Rows from block 8 of the image encoder of a small image-text matching model, named by matrix and row number. Rows with one number belong to one channel. Each number is 128 + 24 x the weight over its row's rms, rounded and kept within 0 to 255. All counts start at 0.
Before each channel's rows are labels from the 100 images, of 14976, where the channel reaches its highest value: "strongest on" is what is common among them. Only what is clearly more common there than usual is listed. The data: simulated stained blood smears.
# convs0: first 3x3 conv (encoder.blocks.8.convs.0.weight, 320x320x3x3, each kernel summed), inputs 240-319
# convs1: second 3x3 conv (encoder.blocks.8.convs.1.weight, 320x320x3x3, transposed, each kernel summed), outputs 240-319

strongest on: kidney-shaped nucleus
convs0.90 [113 117 133 114  99  85 118 131 136  88 115 148  54 103 108  98 116 112 111 104 112  95 109 101 114 105  85  99 149 118  96 116 101 109 110 102 109  95 110  88 139 106 145 128 111 102 138 105  87  94  98  98  94  96  90 136 108 121  98 104 115 119 114 140 108  99 103 113 125  98 105 118 116 145  98 122 118 107 111 100]
convs1.90 [149 114 108 140 102 142 150 112 107 140  99 118 127 169  93 124 141 151  96  91 146  92 142 162 114 108 141 103 120 153 122 110 131 151 100 153 106 108 148 149  92 153 106 124  77 150 109 157  88 105 156 162 153 153 136 122 142 108 147  91 141  96 122 106 161 169 177 144 137 126 104 149 142 119 165 124 173 104 103 143]

strongest on: kidney-shaped nucleus
convs0.171 [107 150 119  96 176 169 103 173 145  98 117 132 119 104 105 128  94  99 102  96 112 100  96 122 118 122  93 112 130 107 138 118 112  98  88 116 110 114  95  97 112  98 139 108 103  94 110 149  82 133 103  90 108 139  94 134 100 143 124 119  99  97 130 165 100 106  86  97 158 111 118 102 102 121 118 134 109 131 147 107]
convs1.171 [165 129 131 155 106 136 177 109 114 132 138 134 114 164 125 139 171 153 123 104 152 124 150 155 123 116 135 125 134 155 111 131 131 149 134 154 122 142 163 168  98 158 130 144 122 160 124 136 116 111 136 170 157 149 145 144 156 114 129 110 142 131  96 125 173 147 155 164 139 130 103 154 154 149 161 142 174 141 114 132]

strongest on: two lobes with orange grains
convs0.217 [ 92 131 122  95 106 108  97 112 131 105 125 124 109 109  96 146  98  92  95  92  95  95  91  87 128 112 105 126 121  92 134 129 103  94  95  93 103 106  90 105 121  92 107 122 109  92 124 125  98 128  89  95 102  99 121 123  99 139  91 128  97  90 132 118  98  96  95  96 123 119 110  96  92 125 104 138  97 127 119  93]
convs1.217 [132 148 158 117 126 169 145 114 126   0 162 163 105 116 126 166 127 132 118 114 135 120 133 133 146 137 117 111 131 121 158 127 110  98 140 104 126 140 130 168 118 120 117 166 149 129 156 121  82 132 106 126 129 145  96 109 113 136 102 110 124  79  90 146 130 122 109 124  90  95  98 118 107 156 139 170 101 159 121  88]

strongest on: kidney-shaped nucleus
convs0.310 [146 101 137 156 138 105 158 133 157 167 139 142 100 168 132  76 147 141 138 135 149 121 151 143 139 114 163 141 164 154 101 129 169 147 146 139 141 163 152 171 136 136 121 131 151 157 139 140 138 123 138 172 168 151  67 122 142 106 153 120 147 144 104 120 144 156 170 142 118  86 171 148 141 151 180  92 145 128 129 151]
convs1.310 [143 100 124 142  86  92 152  97 111 121 120 117 143 167  86 111 144 150  94  92 153  85 154 125 117 135 160  78 117 140 127 114 136 157  93 143  89  90 166 171 121 165  79 124  98 158 108 106  88  91 131 144 119 134 132  97 149 116 150  86 150 108 133 131 162 160 170 145 144 150  79 154 121 129 142  98 149 125 100 137]

strongest on: kidney-shaped nucleus
convs0.30 [127 155  87 131  97 160 128 148 113 138 100  90 130 159 126 188 118 121 127 129 127 129 139 134  98 147 132 115  91 151 120 117 123 124 116 167 116 142 122 106  94 122 125  68 114 132  62 133 114 122 163 120 133 151 151 113 128 186 136 156 127 121 171 119 122 150 145 127 145 148 135 122 127  68 162 150 120  98  90 137]
convs1.30 [106 143 143 110 131 159 115 124 131 115 144 130 113 100  91 150 112 112 111 100 116 113 115  98 147 125 141 159 141 121 115 161  89 119 100 121 106  97 119 122 110 113 137 137 110 124 133 160 122 137 112  99  92  99 171 188 121 157 131 134 119  92 125 125 113 123  89 129 148 160 107 111 100 138 113 121 110 152 143 113]

strongest on: round nucleus
convs0.54 [ 91 139 127  94 108 100  95 119 127 109 142 138 121 114 104 130  88  88  93  89  92 101  90 100 143 115 100 125 134  99 135 135 118  94 100 103 106 117  85 111 129  96 117 139  98  90 139 128  97 130  91 103 124 110 134 123  89 137 104 108  93  86 141 124  94  93 104  91 131 139 113  95  85 136 116 143  95 142 117  91]
convs1.54 [123 149 150 108 122 165 131 120  99  37 128 144 119 101  92 176 124 102  81 108 113 100 102 112 130 142 116 132 130 106 150 126 108 103 105 102 123 123 123 145 120 117 119 140 132 116 144 141  81 131  92 111 129 129  76 128 112 137  64 154 118  61  93 103 117  90  89 115  64  87 102 109 107 159 126 188  96 135 126  77]

strongest on: kidney-shaped nucleus
convs0.162 [110 107 103 104 139 112 102 146 152  81 111 126  71 109 118  58 113 112 115 114 103 118 108  89  98 121  66 102 135 116  77 130 125 107 104 123 117 128 106  87  90 105 146 124 102 106 110  97 105  93  77 108 119 140  95  75 105 108 126 123 111 111 103 150 110 114  98 112 111 146 106 115 120 117 133  70 117 111 116 107]
convs1.162 [164 104 107 145 101 123 182  97 116 137 104 137 146 157 100 142 158 145 103  80 139  99 150 164 110 104 138 113 116 146 122 115 132 138 105 152  99 108 152 157 108 147 104 133 117 148 116 149  94 121 147 170 110 155 174 121 140 101 140 105 139 111 114 109 161 145 138 142 152 175  81 146 135 137 151 125 170 122 105 139]

strongest on: kidney-shaped nucleus
convs0.258 [143 114 135 154 120  94 161 106 160 163 140 135 106 169 142  60 143 137 137 138 141 133 149 122 135 102 154 126 154 152 104 138 159 142 147 148 141 167 148 171 131 149 121 134 157 146 147 105 150 106 122 172 173 162  74 118 143 114 148 113 146 139 100 121 146 142 171 137 119 107 172 154 139 152 170  70 146 137 104 136]
convs1.258 [149  92 116 146  97  90 152  97 111 131 112 113 139 172 100 113 153 162  98 107 166  93 165 126 121 120 173  84 113 144 123 118 146 158 102 142 104  91 169 169 116 167  82 124 109 162 115 106 103 101 131 149 123 134 131  88 156 117 143  91 156 110 128 116 163 163 171 156 134 145  97 162 123 128 143  97 152 125 106 139]

strongest on: kidney-shaped nucleus
convs0.108 [102 131 128  94 134 123 101 150 172  79 128 141  85 121 107 100  96  99 109 110 102 119 108 118 116 108  85  83 158 118 126 137 129  97 100 133 114 130 114  96 110 107 132 113  87  95 119 105  86 102 110  98 117 142  90 105 101 137 133 112 102 109 140 179 103 114  94 102 162 117 122 105 103 121 132 101 111 118 124 116]
convs1.108 [160 109 116 159 109 129 175  94 107 135 110 126 131 155 107 142 164 160 101  92 143  92 153 154 111 107 133 117 109 162 116 117 124 154 110 153 113 102 151 150 108 165 112 126 106 162 106 150  93 124 148 164 126 152 158 138 156 113 129  99 157 108 110 113 166 148 154 151 148 149  90 158 144 137 155 138 169 125 102 138]

strongest on: round nucleus; kidney-shaped nucleus
convs0.268 [103 177 117 103 121 161 102 141 120 103 115 115 159 117 102 201  96  94 103 100 103 111 112 133 123 142  95 140 113 125 148 129 106 104 107 124  95 104 100 106 116  99  91 104 123 108 109 156  87 158 145 112  91 112 146 123 103 167 114 152 107 103 160 136  99 127 113 100 167 132 109 105 101  99 133 141 107 113 126 135]
convs1.268 [128 163 177 115 131 161 119 143 137  62 137 163  75 106 121 176 124 125 117 106 129 123 130 103 158 156 125 141 162 120 121 146  86 106 115 100 118 121 123 128 139 112 162 154 128 129 177 141  98 108  99  89 110 110 123 189 120 156  88 121 124 102 102 130 114 120  83 123 105 119 105 109 112 172 127 189 120 153 135  81]

strongest on: two lobes with orange grains
convs0.61 [ 90 140 123  89 105 121  94 115 121  94 128 119 113 105  99 150  92  91  99  96  95 102  92 117 125 116 111 122 119  94 138 120 109  96  98  99 102 109  87 120 122  88  98 124 114  91 115 126  91 132 101  94 110 107 125 113  93 131 101 108  98  93 135 126  93  98  94  92 139 125 105  95  92 119 105 137  97 119 117 109]
convs1.61 [116 165 149 101 106 166 141 114 131  21 153 167 120 100 105 167 115 109  97  86 112 120 107 119 152 138 121 122 138 103 150 150 100  91 106 113 112 132 109 144 138 108 111 150 145 119 150 127  99 143 108 133 133 131  84 116 101 152  92 133 101  75 100 121 115  99 102 102  96  97  94 108  94 157 137 160  88 161 131  98]

strongest on: kidney-shaped nucleus
convs0.247 [106 116 127 125 107  79 113 119 149  82 112 139  49  94 114  61 120 112 120 110 113 103 122  95 113 126  78  99 139 131  66 118 116 120 109  96 120 116 120  93 110 110 129 132 122 110 131  94  90  89 106 124 105  99  87 105 119 124 107 117 112 119  99 116 115 118 118 117 107 106 102 115 105 137 100 100 118 108 100  99]
convs1.247 [151 102 108 150 104 143 158 101 113 138 105 125 132 167 100 131 141 141  98  89 146  99 154 158 113 110 142 106 119 146 126 107 129 149 102 162 109 113 149 143  99 158 109 112  84 158 115 153  83 101 158 150 141 158 155 129 146  99 150  86 155  95 121 103 150 165 166 156 144 142  96 138 136 116 151 122 165 101  97 142]

strongest on: two lobes with orange grains
convs0.125 [103 134 142 103 115 101 104 103 145 122 147 129 105 121 102 132  96  95  95  92  93 101  96  88 144  87 114 127 128 109 147 129 109  98 105  95 103 105  98 115 144  95 104 148  96 100 135 133 103 132  87 113 118  92 107 127  95 133  90  86 102  93 126 148  98  99 120  90 140 109 111 100  89 139 111 131  97 145 122  89]
convs1.125 [146 158 140 142 138 153 132 110  74   6 145 155 119 156 132 159 139 139 103 127 159 103 144 135 148 121 132 103 137 137 183 119 106 141 113 144 138  87 150 155  84 150 118 126  95 145 150 157  75 115 125 113 162 142  99 117 136 130 116 140 148  72  81 164 133 171 154 153 110  90 128 119 122 131 162 166 128 129 107 113]

strongest on: two lobes with orange grains
convs0.285 [ 95 142 123  90 111 104  95 115 134  95 140 129 123 114 103 151  95  96  94  98  98  97  86  93 135 118 108 124 131  95 138 135 110  99 104  87 102 111  93 110 119  98 120 128 111  87 134 138 105 151  90  84 106  99 127 134  98 141  90 128  95  90 138 127  99  90  92  95 135 123 106  97  92 116 102 153 101 140 135  91]
convs1.285 [127 154 153 130 132 148 142 137 114   0 146 172 113 118 131 156 129 123 113 100 133 120 131 122 142 174 131 115 146 136 174 138 111 111 125 105 133 131 119 166 117 109 145 165 137 125 159 127 105 120 101 133 149 125 113 137 123 140 101 150 121  73 101 156 125 128 136 125  66 105  94 115 107 168 133 177 111 169 132  87]

strongest on: kidney-shaped nucleus
convs0.145 [105 173 100 105 147 164 102 150 122  91 126 117 143 112 111 133 110 107 109 107 113 107 118 147 121 113  69 108 113 123 146 129 111 103 108 104 106 117 104  93 103  98 107  87 107 113 110 169  97 165 166 136 114  98 101 150 106 160 141 122 109 118 154 153 101 123 124 106 142 101 117 100 108 105 108 155 109 128 156 152]
convs1.145 [138 134 148 155 128 136 155 108 120 111 145 152  95 146 103 149 139 135 109  90 136  84 147 136 145 122 125 116 153 137 103 148  78 150 104 143  95  95 128 131 116 150 151 150  98 166 156 175  62 106 123 143 158 141 173 184 146 139 142  84 147 128  94 138 142 155 148 150 151 141  79 129 144 142 135 125 166 137 121 127]

strongest on: two lobes with orange grains
convs0.269 [ 94 130 127 102  98  91  97 106 125 100 126 126 111 100 102 132 100 102 100  96 100  86  87  84 133 109  98 125 125  99 137 132  94 102 104  81 103  95  99 107 128 103 112 131 111  95 134 125 102 138  89  87  92  95 112 130 104 129  74 134 102  94 128 118 104  96  93  98 122 112  95 101  98 120  89 141 104 128 129  87]
convs1.269 [137 150 153 136 130 170 146 141 136  15 155 165 110 142 124 169 137 140  94 112 148 132 138 118 140 154 132 111 147 149 174 139 132 127 132 119 128 141 126 167 120 117 127 170 154 141 168 119 105 120 103 127 153 133 121 112 128 144  98 126 136  76  97 155 150 132 152 135  96 113 109 128 109 167 137 163 116 159 131  92]

strongest on: kidney-shaped nucleus
convs0.265 [116 125 101 119 113 159 114 120  95 113 121 108 167 123 103  86 117 110  97  90 114  90 118 165 122 133 102  85 110 131 147 109 121 111 100 108 108 115 104 111 120 108  58 100 122 118 106 137 112 133 187 145 121 102 116 108 110 124 134 114 107 112 151 136 112 126 139 110 156 112 108 112 100 104 109 117 105 121 121 182]
convs1.265 [153 119 129 165 122 123 151 110 139 148 138 142 107 146 102 158 158 150 111 103 158  98 160 128 126 122 135 116 130 161 111 135 105 161 100 133 106  92 166  95 136 167 135 129  84 156 133 179  81 107 127 129 116 129 204 151 155 124 120  91 168 129 100 129 159 158 141 160 172 176  84 152 154 125 130  81 160 128 113 121]

strongest on: two lobes with orange grains
convs0.60 [ 99 149 132  96 101 132 107 111 135 107 133 119 120 107  95 139  97  94  95  89  96  95 102 112 136 104 112 109 129 107 157 128 108 102 109  95 101 109  93 119 139  92 108 125 102  99 132 143  97 145 115 102 101  92  98 110  95 136 108 103 104  98 148 148  93 110 105  93 148 102 102  99  93 128 103 118  91 131 118 125]
convs1.60 [125 172 169 121 124 164 125 119 135  64 154 176 101 121 124 152 113 108 104  90 123 115 134 115 189 151 119 129 158 116 126 171  88 103 105  90 113 121 109 124 125 114 119 157 106 124 168 145  97 121 119 112 116  99  97 162 119 171 102 124 116  96  97 127 121 128 117 115  96 106  93 103 111 160 127 152 122 177 136  99]

strongest on: round nucleus
convs0.169 [ 95 153 130  95 127 155 102 128 120  99 131 129 154 102  92 162  99 100  93  95  95  98  97 118 144 158 112 145 117 106 153 119  98 103  98  98  90  94  98 115 143  98 107 131 112  97 119 151 103 147 124  91  96 101 151 132 101 153  99 137 100 100 144 151  95 117  94  97 152 149  94 101 101 135 104 152  98 124 130 118]
convs1.169 [138 174 167 131 115 157 150 122 139  56 145 178  85 124 116 176 127 124 117  87 131 120 131 107 150 155 141 118 160 124 135 157 107 121 115 103 123 130 128 141 153 117 162 159 123 142 167 135  98 105  96 106 154 118 112 185 122 164  93 119 128  98 110 116 133 124 108 123 100  99  95 131 116 167 135 188 119 163 132  88]

strongest on: kidney-shaped nucleus
convs0.311 [112  92 116 123 118  86 114 144 155  92 117 118  81 110 113  21 125 119 119 117 110  88 114  83 109 104  74 100 154 122  66 111 120 107 112 114 130 125 113  97 103 117 145 124  95 121 131 113 111 106  92 114 114 120  83  95 118  91 107 137 111 106  88 121 127 106 109 119 100 127 116 114 117 118 112  71 120 121 119 112]
convs1.311 [156  95 107 155  90 113 157  82 123 141 103 121 129 149  80 136 152 144  83  84 143  81 154 143 123 136 131 103 107 148 117 117 119 155  99 149  88 100 142 141 105 145  93 124  92 152 119 149  98 110 144 141 116 161 185 127 152 116 142  90 148 111 113 115 147 151 141 148 170 179  82 142 145 122 143 134 170 123  88 149]

strongest on: two lobes with orange grains
convs0.196 [ 94 131 121  93 102 108  92 110 117  97 121 118 119 106 105 142  92  95 106 102  93 103  87 110 119 123 111 116 114  95 130 122 104  97 108  94 109 105  91 109 125  92  93 122 110  87 121 119  97 129 101  94  99  98 120 114  97 133  90 119  96  94 131 125  95  97  90  93 135 120 107  94  94 119 101 139  95 117 114 107]
convs1.196 [115 162 141 101 112 164 137 118 137  29 154 151 127 100 109 171 110 101  97  92 113 121 105 112 145 136 118 119 136 102 151 143 109  86 112 103 107 130 109 142 132 101 113 141 167 109 150 135 106 147 107 131 124 120  90 122 100 141 100 129  98  76 107 122 109  88 104  99 117 106  90 108 102 153 141 159  90 163 123  96]

strongest on: kidney-shaped nucleus
convs0.135 [108 171 110 107 143 158 106 157 129  92 126 134 138 113 107 151 105  96 103 102 103 114 108 131 124 125  64 128 126 110 151 156 120 103 101 120 110 113 101  94 110 100 112  90 105 114 104 155  96 154 149 130 106  99 121 148 104 178 129 147 103 115 168 141  96 115 129  98 160 121 107 100 101  99 106 156 105 128 155 139]
convs1.135 [151 129 157 151 124 154 152 111 121 111 143 151  78 159 106 158 151 156 112  88 147  93 140 134 140 140 142 135 148 142 118 125  90 143 115 136 104  89 142 128 114 156 144 143  93 154 146 191  67 101 113 143 156 144 168 178 151 135 128  83 149 118  87 144 143 161 142 155 143 147  65 134 151 146 137 133 156 134 128 111]

strongest on: kidney-shaped nucleus
convs0.262 [104 101 109 114  86  87 111 107 143 125  98 118  76 129 112  81 113 102 123 118 117 128 125 126 102 111  97  84 121 126  79 128 117 116 106 142 119 128 108  96 102 112 101 104 114 113 110  83 103  82 142 131 122 130 104  96 120 140 136 127 111 116 110  91 112 124 134 113 102 112 134 108 119  93 136  87 120  93  82 129]
convs1.262 [151 109 107 142 114 143 147 102 138 155 101  96 123 162 118 118 148 159 121 119 157  93 147 143 101  80 166 125 103 136 102 126 136 148 114 155 121 121 159 134 111 164 125 108  95 143  96 148 116 107 152 142 133 134 173 151 139 119 145  82 154 119 110 101 146 158 136 156 166 163  94 162 124 106 136 109 168 122 104 148]

strongest on: kidney-shaped nucleus
convs0.104 [ 93 128 128  97 102 108  98 104 117 104 126 121 116  89 103 132 100 102  99  97  96  96  87  95 124 119 106 117 118  94 133 125  91 102 103  85 110  87  94 107 131 100  97 128 113  93 123 127 100 132 100  91  91  91 122 111  95 122  80 127  99  96 130 119  99 101  94  97 129 121  92  99  97 125  88 135 100 122 119  98]
convs1.104 [112 167 165 109 123 164 131 132 144  57 163 167 110 123 110 169 115 112  92  91 111 119 110 103 158 153 124 121 154 104 149 153 113 107 108  97 113 140 112 154 151 105 123 148 164 119 168 135 103 134 103 106 133 113 103 124 106 153  85 130 106  75 110 133 113 104 116 100 107 114 101 117  93 166 130 155  94 163 136  90]

strongest on: kidney-shaped nucleus
convs0.207 [141 101 163 146 114 113 156 110 172 137 160 167 113 161 148  94 146 153 139 141 146 136 127 120 165 110 149 119 174 141 149 166 150 145 139 154 147 150 141 165 161 152 131 175 133 145 174 118 141 108 117 151 148 167 105 127 142 117 131 118 144 132 113 146 148 146 142 144 149 136 143 155 133 173 156 112 141 166 117 120]
convs1.207 [158 118 130 160 108  97 157 102 113 153 131 119 142 155 101 127 158 167 111 113 170 109 173 131 123 121 180 103 115 169 135 126 167 175 115 142 120 107 179 167 130 174 100 132 128 165 118 126 123 110 137 149 125 135 136  99 161 116 146 105 164 118 136 130 174 169 178 166 145 142 121 179 135 138 132 120 162 122 115 144]

strongest on: two lobes with orange grains
convs0.263 [ 94 120 130  97  91 108 100 103 121 106 120 124 114 112  99 139  95  93 100  98  95  97  92 101 131 124 114 114 115  98 143 125  94 101 106  93 105 101  92 119 136  95  92 138 116  94 124 119 103 126 111  84  97  92 122 103  95 127  89 122  97  93 144 124  97 102  96  95 136 118  97  96  98 120 106 121  99 115 107 106]
convs1.263 [115 179 160  98 118 171 123 124 141  44 143 174 105 104 124 155 101 107  93  97 109 125 107 120 152 141 135 118 142 100 138 143 115  93 109  94 120 137 116 150 142 110 128 152 150 115 160 128  99 134 107 109 146 128  87 129  98 150 101 130 101  75 108 126 109 103  93 103 102 103  99 108  96 162 134 168  89 156 129  96]

strongest on: kidney-shaped nucleus
convs0.248 [142 198  95 137 154 200 128 156  97 135 122 101 176 143 135 167 147 134 138 140 144 134 140 183 131 161 128 132 115 144 110 122 155 135 139 138 139 147 134 141 100 138 128  95 145 142  92 160 132 173 191 150 140 140 157 143 139 178 145 148 131 142 162 105 140 148 142 137 137 134 143 135 149  97 144 170 139 111 151 170]
convs1.248 [107 134 155 123 142 136 126 142 147 110 162 146  83 106  80 147 118 124  96  79 123  80 134  93 144 150 117 132 164 124 104 139  64 143  95 123  83  80 130 120 138 122 144 152 111 136 159 157  79  96  88  91 105 118 172 171 119 149 106 101 135 124 110 147 126 146 118 127 156 173  72 115 118 159  94 108 118 137 146  82]

strongest on: round nucleus
convs0.38 [123 181 158 116 149 193 121 157 130 132 142 151 165 136 123 198 119 117 115 120 119 131 128 179 146 148 142 150 144 132 162 136 124 124 120 134 116 134 117 142 168 112 121 120 126 116 129 165 122 165 185 123 122 133 160 131 119 153 143 144 124 119 171 178 115 145 123 115 196 141 137 121 118 142 132 171 119 131 140 171]
convs1.38 [113 173 158 114 133 143 129 143 143  69 149 159 113  92 113 171 110 100 111  91 112 123 119  99 146 171  98 149 155 110 127 152  86 101 106  95 117 128 101 114 145  91 153 158 122 117 157 163 105 123  95 120 100 101 129 188 112 171 127 137 112 117 126 129 112 118  94 109 122 127 105  95 115 156 120 151 118 164 158 107]

strongest on: kidney-shaped nucleus
convs0.127 [126 106 103 124  96  83 122 105 120 105 100 121  75 116 116  66 120 109 115 111 116 104 123 115 104 115  85  98 114 122  95 104 131 121 112 115 119 120 116  95  91 110 102 107 102 116 111  89 109  73 120 135 116 118 106  85 118 106 116 110 120 122  96 119 108 130 125 109 108 118 122 115 121 119 117  83 122  90  83 124]
convs1.127 [157 107 124 151 117 125 158 111 124 159  98 120 130 172 106 125 151 149 108  95 147 101 161 147 115  99 143  99 115 148 104 121 107 157  98 155 101 103 156 126 122 167 107 120  96 161 110 154 109 111 154 150 110 138 159 142 146  99 147  86 156 115 120 101 157 163 159 152 132 149  84 146 135 118 147  91 173 119 124 160]

strongest on: two lobes with orange grains
convs0.130 [ 95 123 128  94 105  96  94 114 128  97 139 130 100 113 110 134  89  93 104 100  99 108  88  94 128 111 111 119 131  90 128 128 112  95  99 101 108 106  91 115 124  96 106 130 112  91 131 124  99 124  91  91 109 106 117 111  93 121  91 112  97  95 122 129  98  84  87  93 122 126 114  97  93 129 106 131  94 122 114  90]
convs1.130 [124 143 140 114 107 160 155 119 105  10 141 148 131 114 118 150 116 101 110 101 113 131 112 143 139 136 115  96 124 115 161 128 103  96 116 120 123 146 116 163 112 104  92 132 151 111 132 127  99 136 122 159 133 139  93 100  99 136 109 132 106  56 102 135 118 104 123 112  82  95 108 101  94 145 156 151 106 152 108  99]

strongest on: kidney-shaped nucleus
convs0.238 [148 104 114 165 167 144 167 159 149 136 130 135 117 143 152  82 152 154 156 146 149 149 164  96 128 165 151 154 151 163 104 136 148 152 155 141 165 145 156 177 120 156 181 126 146 161 142 149 128 140 113 162 143 139 113 157 141 110 135 157 157 156 132 133 151 138 153 149 129 139 147 157 143 135 159 119 143 125 150 136]
convs1.238 [141  94 124 145  90  90 155 110 119 128 117 115 137 167  83 123 141 136  79  91 141  80 151 138 120 150 137  79 115 148 128 107 134 153  90 141  83  90 163 172 124 156  69 126  96 148 118 121  82  91 127 140 109 143 150  95 151 110 143  92 150 104 140 134 160 162 148 142 139 165  91 141 126 131 149 119 149 102  98 143]